python train.py --head_dim=64 --shared_expert=false --positions="conv" --adamw_lr_other_params=0.0023
Rows from block 3 of a small class-conditioned image diffusion model, named by matrix and row number. Rows with one number within an expert belong to one neuron, the router's apart. Each number is 128 + 32 x the weight over its row's rms, rounded and kept within 0 to 255. All counts start at 0. After the name is the row's rms in percent of the matrix's.
After each expert's rows are labels from the 100 images, of 14848 (inputs lightly noised), where the router gives the expert most weight on average: "responds to" is what is common among them. Only what is clearly more common there than usual is listed. The data: drawn small creatures on textured ground.
# router: router (model.blocks.3.mlp.router.weight, 32x128, trained with AdamW), inputs 64-127
# up: expert up (model.blocks.3.mlp.up, 32x32x128), inputs 64-127
# down: expert down (model.blocks.3.mlp.down, 32x128x32, transposed), outputs 64-127

# expert 3
router.3 093 [111 102 148  72  88 143 194 120 177  99 125 116 108  93 114  63 106  87 111  66 162  94 121 101 164 120  63 113 154 109 166 127  93 164 128 138 110 121 173 145 122 136 150 150  92 162  97 170 122 115 121 143 136 126  76 121  95 121 136 122 102 133 135  87]
up.0 120 [132 181 172 150 167  79  71 231 110  91 134 112 155 168  91 170 104  97 141 101 102 117 104 153 173 122 169 115 145 100 100 142 154 149  95 187 137 116 100 142 199 116 158 125 130 104  98  96 113 104 127 138  83 137  83 120 109 142 122 111 162 170 118 137]
down.0 097 [ 89 127 182 196 157 118 168 134 151 116  86 137 140 113  69 148 119 139 134 128  99 126 209 128 164 103 121 152  97  98  96  93 121 132 124 115 114 129  80 143 117 144 122 159  99 126 174 150  99 148 212  77 144 145 143 114  90 140 131 143 131 135 112  82]
up.1 101 [137 149 133 131 109 124 153 127  95  48 129 119  40 123  90  94 108  91 113 121 113 127 175 142 119  96 102 117 102 133  99 123 213 136 154 141 195 154 150 111 161 135 111 116 163  87 162 117 123 157 135 122  89 112  71 166 166 120  78  99 143 123 208 104]
down.1 079 [101 146 152 153 212 117 130  71  51 100 128 161 157  82 131 187  92  80  91 195 112 118 114 123  81 122 141 133 135 131 131 136  33 142 129 133  73 110  96 146 182 106 111 179 153 167 103 225 163 146 151 131 119  97 104  96 160 150 151 136 160 152 131 151]
responds to: plain; butterfly; orange

# expert 23
router.23 091 [117 144 133 106 101 124 146 137 183 108 130 117 111  75 147  37  95  83 154  79 117 109 117  89 183 129  83 120 176  84 142 142  85 142 153 157  93 104 133 139 103 127 155 178 141 145 106 107 104 113 122 145 128 123 104 130  93 129 155 110 129 165 143 114]
up.0 071 [159 129 135  96 107 124  48  48 163 121 159 149 103  99 100 131  82 130 141 175 107 116 185 157 112  32 161 190 158 130 127 147 169  80 108 184 124  97 125 114 100  89 191 175 162 120 146  96 147 201 112 163 153 144 144 172 173 116 145 106 125  88  64 147]
down.0 089 [143 112 141 164 126 108  79  68 134 147 138 109  74 163 177 111 125 128 114 134 110 150  65 146 113  82 122 151 141 152  82  83 140 109 128 128 149 143 125  73 177 115 130  82 109 119 104  75 108 100  82 139 145 116  71  72 132 118 146 117 138 170 165  99]
up.1 099 [170 148 158 167 118 161 105 154 115  79 144  96 162 157 179 117 117 115  77 138  52 162 105 144 131 143 127  97 124 181  82  80 162 175 177 106 143 139  79  99 141 150 175 159  84 111 130 129 172 101 147 186 144  87 101 126 125 150  88 124 126 150 159 136]
down.1 105 [127 121 127  77 149 151 137 108 135 122 122  99  27 136 171 207 115 164 121  84  86 146 174 173 140 115 108 129  79 127  82 160 108 164  99 172 139 125 128 112 143 135 135 111 142 122 117  60 145 169 122 122 142 104  55 132 133 124 101 128 123  84 137  99]
responds to: small; caterpillar; purple

# expert 13
router.13 130 [149 136 166 163 158 108  58 153 123 166 123 113 150 124  42 139 166 193 141 154 130 149 127  77 149  74 142 133 100 104 107  86 150 151  93  85 149 128 101 158 141 130 131 104 177 123 126 111 117 165  81 138 131 129 131  31  81 155 111 114 152  88  89  57]
up.0 109 [168 130 116 169  84  99 165  94 139 171 133 120 131 172 157 148 135  28  58  98  90 123 119 167 103 118 122  79 152 150 118 175 157 138 140 140 137 177 157 106 145 116 108 149  91 134 121 157 119  81 186 108 103 108  63 163 157 125 195 110  91 146 153 102]
down.0 119 [148 133  99 114 106 138 133 158 169 149 146 109  83 103 255 122 114 130 147 155  84 116 147 100 204 180  95 124  77 106  87  87  92 100 154 109  61 116 180 155  90 146 123  97  87 133 149  77 100 174  83 133 115 145  71 113 127 145  73 132 164  96  89  91]
up.1 086 [131 136 146 113 136  62 139 133 159 121 103 127 138 112 115  64 123  68 162 168 167 136 111 124 142 173  74 133  93 127  91 169  53 184  99 121  14 139 125 221 132 176 145 187 211 143 135 138  85  81 180 122 139 134  96 119 131 136 166 127 124 174 165 118]
down.1 080 [102 135 187 131 146 107 144 141 101 112 154 132 141  89  91  93 178 116 152 129 162 123 139  72 163 111  93 108 194 112 139 117  88 118  93 174 144 107  76 170 103 122 108 135 120 143  72 163 101 139 154 111 137 125 131 180 109 115 136 126 140 122 152 122]
responds to: spider; large; purple

# expert 19
router.19 091 [111 105 149 131 155 124 152 186 172 182 125  77 115 129  95  70 112 159 124  92 121 106  95 120 133  98  76 114 201 137 148 126  99 171 143 152  98 132 136 136 163 149 147 154  92 163 134  84  80 138 109 143 138 108 136 146  87 141 158 149 121 121 179 117]
up.5 112 [150 133 183 119 101 122  88 114 140 165 102 109 227 173 159 169 157 118 122 126  78  63 107 150  86 119 126  96 107 120 162 148  89 207 127 164  67 154 150  70 181 120 131 143 110 124 109 131 124 173  60 115 115 114 181 147 139 114 149 124 118 139 143 119]
down.5 077 [112 166 109 114 125 127  91 137 160 191 164 124 152 178  81  80  90 114 113 148 142 155 126  87 120 162 119 178  90 146 152 147  95 162 118 114  82 134 132 126  41 116 108  93 122 122 155 119 164 146 132 168 119 125 179 136 143 127  61 154 136 101 103 187]
up.6 129 [130 114 143 135 118 135 146  69 199 130 124  99 217 169 147 138 114 105 110  99 112 127 111 109 120 111 144 197 112 143 156 146 160 152 114 147  54 146  54  87 127 136 113  85 147 123 105 112 101 140 102 154 117 147 121 200 103 114 169 150 134 137 145  96]
down.6 086 [126 142 134 160 145  90 174  80 159 134 132 153  92 188  38  84 127 100 134  83 126 113  95 193 138 115 132  73  21 120 163 156 150 126 134 106 112 128 168  81 161 129 125 129 187 135  76 125 167  99 104 102 122 119  85 153  92 154 181 121 146 100 127  98]
responds to: small; caterpillar; snake; colour: black

# expert 18
router.18 115 [135 167 119 106 166 159 131 166 157  51  94 127  96  61 115  77 112 130 164 109 139 141  98  99 147 123 116 168 146 113 140 136  85 100 128 147 111  89 121 196 132 145 136 179 124 146 120 141 124 124  89 119 156 117 132  94 127 116 128  98 126 145 165 159]
up.5 083 [150 120 114 149 161 135  99 128 186 114 142  59 127  54  62 148 190 117 123 124 109 104 148 138  74  82 102 147 137 180  89 149 185 118 158  87 127 153 114 105 132 179 127 121 152 149  65 129 116 129  53 135 104  95 155  96 106 137 156 106 124 116 222 163]
down.5 085 [ 86 113 151 142 109 106 151 121  94 147 112 167 127 132 155 187 114 188 106 134 124  99  55 129 107 122 168 118 171 148 133  79 115  88 172 108 151 128 124 102  75 147  77 121 154 136  65 129 102  65 119 127 130  95 128 103 146 106 181 138 147 153 184 128]
up.6 110 [124 128 155  55 128 123 116 130 125 143 105 112  90 105  70 150 165 114 120 180 148 121 140 147 131 110 131 174  83 139 140 138 148 132 142  83 160 126 110 102 113  93 140  84 125 110 140 178  56 171  57 119 141 101 187  87  92 125 133 124 103 119 153 211]
down.6 102 [133 149  60 159 120 183 105  86 165  94 126 156 186 148  93 159 124 130 139 137 170 143 132  73 186 134  50 136 157 134 129 122  89  98 147  56 106 102 178 152 121 145 104  68 136 143 211 149 115 128 183  97 122 114 101  88 167 125 108 124 128 122  95  84]
responds to: small; starfish

# expert 31
router.31 102 [102 117 167  86 130 139 161 144 169 118 135  72  89  89 110  41 108 124 122  73 171  82 118  58 134 115  69  95 156 131 173 157 104 175 136 165 104 135 149 139 102 140 142 151  86 169 137 158  89 105 185 134 164 136  91 143  94 150 174 135 105 130 162 111]
up.0 097 [125  99  87 167 148  96 137 135 199 121 140 117 167 189 140 152 109 117 109 111 135 125 132 103 111 116 192 170  69 126 144 194 121 126 160 125  62 146  90  38 182 112 133 125 134 123 108 155  95 138  74 128 140 146 129 255  88 128  88 162 134  85 153  95]
down.0 086 [134 159 115 103 117 214  97 146 163 120 146 184 199 108 113 122  98  86 101 137 110 123 108  49 160 152 158  59 126 113 120 149  96 162 144 135 139 119 122 128  99 112 144 125 145 117 127 143 175 129 163 139 149 101 114 158 194 141 131 162 123 116 137 111]
up.1 090 [146 136 142 109 112 101 133 108 122 135  99 154 141 188 145 146 166 127 152 133 115  79 135 180 112  52 177 134 156 103  98 217 134 158 128 120 109 117  95 117 255 117 123  90 114 101 131 104 131  92 157 100 106 135 181 182 118 134 191  90 146 166 134 141]
down.1 104 [149 142 128 181 104  59 103 152 120 137 148 112  40  80 198 153 122 187 108  89 135 158  75 145 115  80 145  71 111 141  90 145 125 141 126 141 156 110 161 129 111 113  92 121 145 123 106 187 126 131 112 159 129 127 177 155 149 108 129 131 132 146 132 204]
responds to: fish

# expert 16
router.16 110 [140 124 130  98 103 126 130 173 169 140  93 129  74 122 199 111 139 141 122  63 147 133 167 104 113 104  80  61 152 101 192 156 116 125 128 151 118 122 152 111 128 175  97 103 120 177 117 178  89 104 143 132  88 107 116 136  74  93 117 139 139 201 115 132]
up.0 096 [113 148 154 130 105 155 143 132  89 163 137 112 209 183 150 161 182 133 134 151  79  88 103 162  73 103 174  76 135 136 125 197 140  97 143 139 118 125 132 144 186 109  98  78  56 141 107 127  81 143 129 115 123 120 230 121 130 132 165 122 130 207  97 129]
down.0 099 [145 133 128 111 119 165  37  88  60  82 127 116 113  68 179 119 150 141 119 163 200 153  85 108 111 178 154 105 101 130 127 132 139  46 129 130 157 128  97 142  90 120 125 154 127 130 122 176 136  94  60 110 113 135 126  71 103 126 177 140 149 117 107 160]
up.1 119 [ 95 117 116 109 138 148 145 178 123  88 144 138  87  64  92  91 184 149 117 206 155 123 132 134 193 178  69 239  77 126  75 130 155 165 123  83  93 138  76 135 107 137 114 109 143 107  93 145 188  84 161 150 100  91 140 154  85 124 143 110 157  71 137 178]
down.1 100 [113 123 140 145 121 131 106 173 101 126 115 133 255 165 113  57 117  58 129 240 156 125 148 161  98 167 177 167 129 120 128  86 127  94 135  96 170 136 128 153  67 135 120 147 147 150 133 109 141  93 125 119 124 138 211  65 134 130 175 138 111 127 116 123]
responds to: small; caterpillar

# expert 2
router.2 102 [111 120 115 115 120 141 145  79  86 158 145 141 153 114 160 148 115  91 137  96 123  94 138 114 125 121 205  81 104 139 175 131 115 108 105 105 106 129  78 165  94 142  83  96  87 157 183 140  92 139 153 122 144 117 152 117 110 132 127 123 110 110  77 106]
up.0 103 [132 120 140 134 108 134 120 170  88 171 157 132 122  85 119 127 115 101 159 108 137 148 122 124 125 155 126  86 121 102 124 133 122 167  92 127 139 197 102 121 154 135  74 147 109 170 159 160 135 143 129 102 129 169  42 173 111 160 127 188 201  88 122 140]
down.0 104 [ 53 149 134 146  91 102 104 138 100 147 192 109 179 100 109 100  79 176 141 129 124 139 167 136 133 152 126 121 124 129 165  90  89 138 173 103 112 178 156  99 111 168 170 111 118 215 140 140 139 153 133 125  99 104 135 145 131 169 146  80  31 145 142 100]
up.1 102 [115  84  97 139 107 111 153 101 102 157 169 127  76 153 197  99  95 109 190 148  95 108 157 115 114 138 102 138 143 166 129  63  74 128 115 158 160  44  95 119  97  92  87  71 128 201 151 161 153 150 193  73 113 180 123 122 108  68  96 148  92 137 142 155]
down.1 100 [162  52 159  89 118 124 135 150 155 118 158 117 162 128 168 116 122 101  66 146 132 126 187 105 141 122 188 136 124 134 111 151 111 161 155 130 128  44 128 124 116  87 143  80  90 165 122 126 102 130 104 117 117  71 103  77 111  54 128  77 208 113 187 132]
responds to: large; blue; purple; creature: butterfly

# expert 14
router.14 095 [134 117 139 161 134  81 113 163 176 118 100 129 141 140 132  61  78 104 142  70 147 141 120 141 201 134  91 112 151 131 190  95  73 146  87 106 103 111 164 167 136 158 144 190 147 142 147 205 107  88 120 169 153 118  46 117  73 132 140 131 103 131 136  57]
up.0 090 [123 185 152 117  98 114 104 200 142 185 109 161 122 143 116  85 143 119 160 125  96  92 100 130 156 184 189 111 142 112 116 124 205 129 138 133 226 129 135 101 144 133 116 164 135  96 142  77 138  87  95 115  70 132  93 105 113 159 158 123 179 124 107 153]
down.0 137 [141 110  46  61  91 157 109 180 113 159 176 167 146 141 152 119  97  84 139 118 173 113  98 138 112 137 150 111 159 171 119 127 134 135 133 128 124 132 178 122 208  99 120  78 180 139  92  36 105  74  83 120 112 171 113 145  74 132 118 148 149 116 169 155]
up.1 109 [ 86 106  72 179 169  79 118 150 126 119 155 142 164 133  97 151 118 118 119 163 154 132 129 131 158 193 126  81 189 125 155 153 184 115 148 164 205 182 114  66 131 123  74 158 206  81 120 107 111 170 125 138 117 144 113 130 118 148  98 138 108 105 103 100]
down.1 088 [ 63 177 109  93 169 128 131 126 121 121 102 113  88 155  73 195 147  90 110 147  88  67 151 138 176 154 123  72 101 146 105 123 114 118 141 185 140  79 112 109  99 146 105  71  93 116 110 123 187 140 151 132 144 126 130 120 135 128 119 144 103 104 155 145]
responds to: small; caterpillar

# expert 10
router.10 089 [125 162 176  94 160 167 123 132  93 131 154  97  82 134  87 152 123 103 132 104  98 100  75 125 127 104 216  50 162 154 138 151 110 158  95 133  90 123 138 154  66 103 126  67  97 129 152  86 117  87 157 137  94 127 200  93 147 139 172 123 144 125 133 146]
up.5 078 [189 153 126 124  85 111  89 111 139 119 104 133  69 153 173 106 180 146 149  74 156 125 164 158 230 123  69 146 163 127 154 132  77 161 167 117  96 175 156 142 119 127 138 158 144 102 127 131 134 129 175 146  75 155 184 145  79 121 118 127 151  94 137 109]
down.5 093 [110 161 146 111 158 119 147 146 130 176  95 189  73  26 107 164 155 153 131  79 123 147 165 135 190 154  95 139  94  94 142 160 193 133  94 196 148 124  95 183  92 125 111 200 100  99  35 141  70 159 134 116 153 109 116 114 151 103 184 144 130 125 123  82]
up.6 117 [158  86  88 130 123 132  75  77  93  72  84 163 141 147 127 115 129 102 156 111 126  79 148 126  85 109 133 147 145 127 146 147 183 130 154 142 167 128 156 109 143 128 129 154 155 121 180 139 101 151 140  92 103 140 147 198 135 185 132 119 221 105 187 120]
down.6 085 [175  30  85 109  90  72 102 167 149 135 137 129 102 119 111 182 120 148 160 100 115 181 143 105  83 105 141 103 185  90  67  96 159 125 106 122 128 154  94 151 116 165 107 148 177 148  70 114  91 107 126 117  92 122 114 131 122 161  96 118  72 142 101 177]
responds to: butterfly; teal; green

# expert 12
router.12 091 [130 168 135 128 124 172 180 116 177  82 154 124  83  72 115 109 129 129 152  60 110  88 115  75 155 169  76 102 101 148 126 124  82 151  98  95 107  77 195 153 127 131 142 153 106 159 125 135  77 108 116 165 160 118 115 114 117 158 177  86 118  94 110  89]
up.0 112 [150 162  98 155 106 167 137 148 128  98  95 159 116 151 120 119  71 136 140 149  75 166 136 150 160 124 179 112 118 144 142 203 204  38 126 133 145 150 178 166 255 109 145 140 142 139 167  66 156  75 117  96 160  87 164 127 154 158  99 136 131 144 108 163]
down.0 087 [124 113 132 136 117 126 126 113 108 115 155 108 111 179 148 100 135 124 143 159 139 114 110  95 100 189 179 164 192 108 105 255  95 180 145 139 123 111 126 126  73 197  84 140 125 155 109 105  82 104 176 101  87 134 203 114 163 115 184 123 121 156  96 107]
up.1 117 [131 120 148  93 124 123 140 141  77 142 136 157 109 165  83 118 107 182 124 110 143 159 171 201  76  98 146  81 143 143  71  64 162 104 143 138 214 150 163 112 151 134 122 150 185 113  82  48 153 168  77 146 122 140 164 123 137 120  51 102 119 147 152  74]
down.1 116 [127 121 101 152 137 184 162 103 121  70 140 161 172 157  37  78 140  43 138 168 141 138 100 130  96  75 195  95 119 125 184 160 116 141 143  80 117 142 142  31 149 115 138 112 107 122 131 162 146 103 184 113 153 107 155 145 122 126 154 108 138 176 129  99]
responds to: blue; fish; creature: snake

# expert 24
router.24 098 [121 134 175  92 160 151 156 149 150 146 144  89 124  82  91  75 103 106 128 119 159  82  92  76 136 126 106 136 135 152 160 149  95 140  92 144 104 123 164 140  78 154 135 139  84 142 127 122 134  78 196 129 174 131 106 124 144 147 164 122  99 166 154  96]
up.0 095 [102 104 145 111 126 192  84 122 105 185 134 139 115 112  56 145 128 155 127 135 113  92 145 118 143 130 118 200 125 104  74 185 126 160 128  82 118 154  45 183 171 136 103 108 140 109 228 205  85 120  78  99 129 109 153  70  94 114 134 144 154 122  87 123]
down.0 079 [135 158  42 117 123 154 141 115 100 176 128 161 159 137 116 167 149 118 118 110 174 131 107 151 175 147 147 134 156 177 175 163 133 155 155  86 153 115 167 199 127 110 139  63 103 132  44 118 112 162 173 134 118 117 148 103 174  81 144 131 137 180 146 120]
up.1 102 [112 153 114 113 124 101  90 121  95 106 166 119 181 132 174  93 174 117 142  84 117  83  41 124 163 150  88 163 117 125 121 113 177  99 141 133 138 113  67 110  67 120 142 112 154 136 116 198 125 168 147 120 131 105 192 172  26 133  74 109 136 112  78 125]
down.1 092 [134 136 154 150 115  80 134 130 130 123 157 130 195 101  58 163 104 122 123  11 138 108  57 151 163  85  46  89 105  99  98 152 156 185 142 187 127 125 144 106 154 129 121 114 192 132  72 176 152 120  83 123  85 119 122  88 174 149 179 139 125 121 111 173]
responds to: large; black; crab; creature: spider

# expert 8
router.8 087 [148 129 120 110 119 147 142 174 163 134 103  90  96 136 104  95 130 123 127  33  70 130 127 113 162 126  82 119 201 131 171 161 106 186 145  94 106 129 150 155 119 176 144 153 143 161 135  87  82  92 168 162 147 124 133  53  73 113 193 129 105 139 155 144]
up.0 094 [127 153 115 136 148 122 124 188   5 116 136 141 132 142 102 160 169 118 137 120  56 108 113 168 106 133 118 149 162 168 101 197  68 127 128 165 131 108  90 153 205 173 126 150 128 137 166 123 137  84 103 165 119 115 117 144 117 121 230  98 138 103 125 150]
down.0 091 [134 117 150 135 157 103 154  99  98  82 133 108 155 151 217  98  96 178 124 101 185 116  46 158 102 177 184 150 133 151  74 121 134 172 117 126 123 118 120 118 151 101  77 131  79 132 192 168 119  81 124 130 108 101 172 130  94 105 170  84 160 212 152 123]
up.1 089 [105 124  74 131  75 106  83 134  53 128  90 133 152 181 127 148 182 140 150 135 108 127 143 134 134 112 141 198 110 136  64 177 132 104 181 104 156  83 172 147 134 155  81 144 176 114 140 112 139 141 134  71 118 106 137 196 122 185 145 100 197 141 136 128]
down.1 074 [105 124  65 119 125 169 142 105 120  60 135  98  39 112  61 206 132 137 134 105 100 127 149 102 137 116 175 132 115 103 185 165 114 108 137 155 117 161 209 108 147 119 114 104 105 128 135 157 147 180  80 153 136  79  99 134 160  90 125 116 162 126 111  74]
responds to: small; caterpillar

# expert 4
router.4 108 [133 141 143 120 119 135 111 151 135 155 121 139 147 110  80 133 111  76 136  91  55 134  99 123 126 140 189 184 127 142 110 164 122  95 148 156 111 147  45 152 116  95 163 128 127  79 136  76 131 141 139 165  85 146 160 123 133  99 199 143 107 205 145 120]
up.0 087 [154 148 158 197  94 133 169 151 107  82 124 121  91 124 148  92 151 108 109  94 118 133 101 131 138  57 139 255 120 163  88 132 144 165 173 156 150 148  51 101 181 126 131 134 112 134 143 106 142 128 114 140 105  76 147 130 110 147 140 134 132 157 165 193]
down.0 093 [ 78 153 107 117 141 101 141 138 211 147 128  91 161 150 165 114  88 182  97 130 133 137 108  97 205 115 112 169 125  92  63 116 141 145  86 146  70 141 164 138 127 110 126 106 188 118 125 126 113 143 133  74 151 131 125 118 169 116 111 169 127  52 176  77]
up.1 086 [133 143 110 186 119  64 105 183 125 144 144 125  67 107 110  85 128 115 116 107  73 130 121 174 169 133  50 138  67 135 128 119 153 155 149  87  70 141  37 157 129 102 110 142 181 136  76 123  99 161  81  74 121  98 179 174 162 139 141  93 156 148 100 138]
down.1 076 [129 152 185 138 119 195 152 135 152 198 140 142 134 113 105 116 137 141 125 123 126  85  87 192 178  85 115  96 179 157 153  84 149 130 189 140  62 133 123 116 165  90 163 110 139 112  50 198 158 163 163 139 130 144 161 110 140 139  67 167 123  71 118 156]
responds to: red; large; butterfly; creature: dragonfly

# expert 22
router.22 100 [122 118 169 128 160 179 102 138 159 159 118 140 170  90  71 182 127 153 119 186  82 124  69  89 159  90 188 152 144  84  70 133 104 102 104 155  98 137 126 148 166 112 144 121 126  90 108  92 160 136 127 140 102 113 129 108 160 101 147 126 133 164 132 163]
up.0 098 [148 148 141 144 121 102 115 146 151 186 130 160 100 118  67 241 176 101 116 121  67 145 128 200 129 160  91 133  97 111  92 151 216 128 149  86 167 127 113 148 127  93 148 141 126 104 143 137 158 161 138  73 116 134 128 143 122 152 167 146 144 138 139 157]
down.0 089 [120  99  71 112 128 157 125 116 137 110 123 146 106 133 107 101  75  65 132 159 128 129 176 135 153 239 140 180 102 155 172 133 155 129 132 133 134 161 108 197 100 169 141 109  79 144 136 142 138 112 111 141  93 124 114  70  58 119 117 104 155  84 130 178]
up.1 096 [138 136 127 181  66 131 138  98 131 134 153 138  97 114 135  97  89 143 114  88 104 144 113 198 123 164 149 140 128 103  65 127 124 125 154 142 140 178 142  98 191 103  75 111 145 138 160 163 106 128  94 160  87 116 143 169 151 146 114 137 164 178  97 148]
down.1 101 [118 177 174 146 106 155 160 131 194 167 108 168 119 209 139  37  96 118 125  93  85 113 103 147 168 135 140 104 137 104 161 152 131 186 141 125 158 110 118 190 114 101 138 117 111 103 145 121 102 184 123  89 117 177 121 124 128 149 145 131 144  61 161 146]
responds to: spider; large; jellyfish

# expert 6
router.6 121 [146 154 137 112 128 100 173 118 134 166 150 162  99 128 164  57 135 131 120  73  92  88 121 136 108 119  94 110  92  94 197 118 135 125 160 118 110  98 131 126 160 171 101 133 117 143  94 156 119 108 151 131 115 146  93 114 123 115 140 130 146 134  99 171]
up.0 096 [149 165 143 114 108 163 180 143  76 124  88 114  79 174 193 145 214 192 135 116 130 121 135 114 105  83 161 166 137 120 143 173 160 119 112  93 104 122 135 137 137 100 118  77  68 152  79  92  83 147 142 108 127 114 211 119 226 100 102 112 125 183 132  71]
down.0 098 [115 151 153  72 141 153 111  96 145 110 126 134  26 100 180 179 113 182 103  61  81 120 156 147 142 126  83 130 127 117 134 124 138 150 110 200 135 117 129 133 132 127 145 129 149 125 117 111 149 170 114 127 124  99  31 114 132 129 117 154 149  64 125 150]
up.1 157 [132 115 166  45 111 126 146 128 162 156 129 130  88  57 115 142 125 125 125 226 148 102 178  99 109  84 205  91 144 120  99 142 157 131 176 120  89 129 131 156  78 162 136 110 100 122 107  50 126 103  77 100 104 136 157 159 211 136 151 139 121 178 131 144]
down.1 096 [142 118 101 186  78  63 114 176 137 146 135 140 231  72  55  88 184 111 145 158 130 103  76 128 127  93 141  66 134 124 172 146 124 148 171  83  76 129 137 145 174 115 139 128 144 118 118 186 132 116  92 150 133 156 178 145  63 144 132 119 109 130 102 150]
responds to: caterpillar; small; grey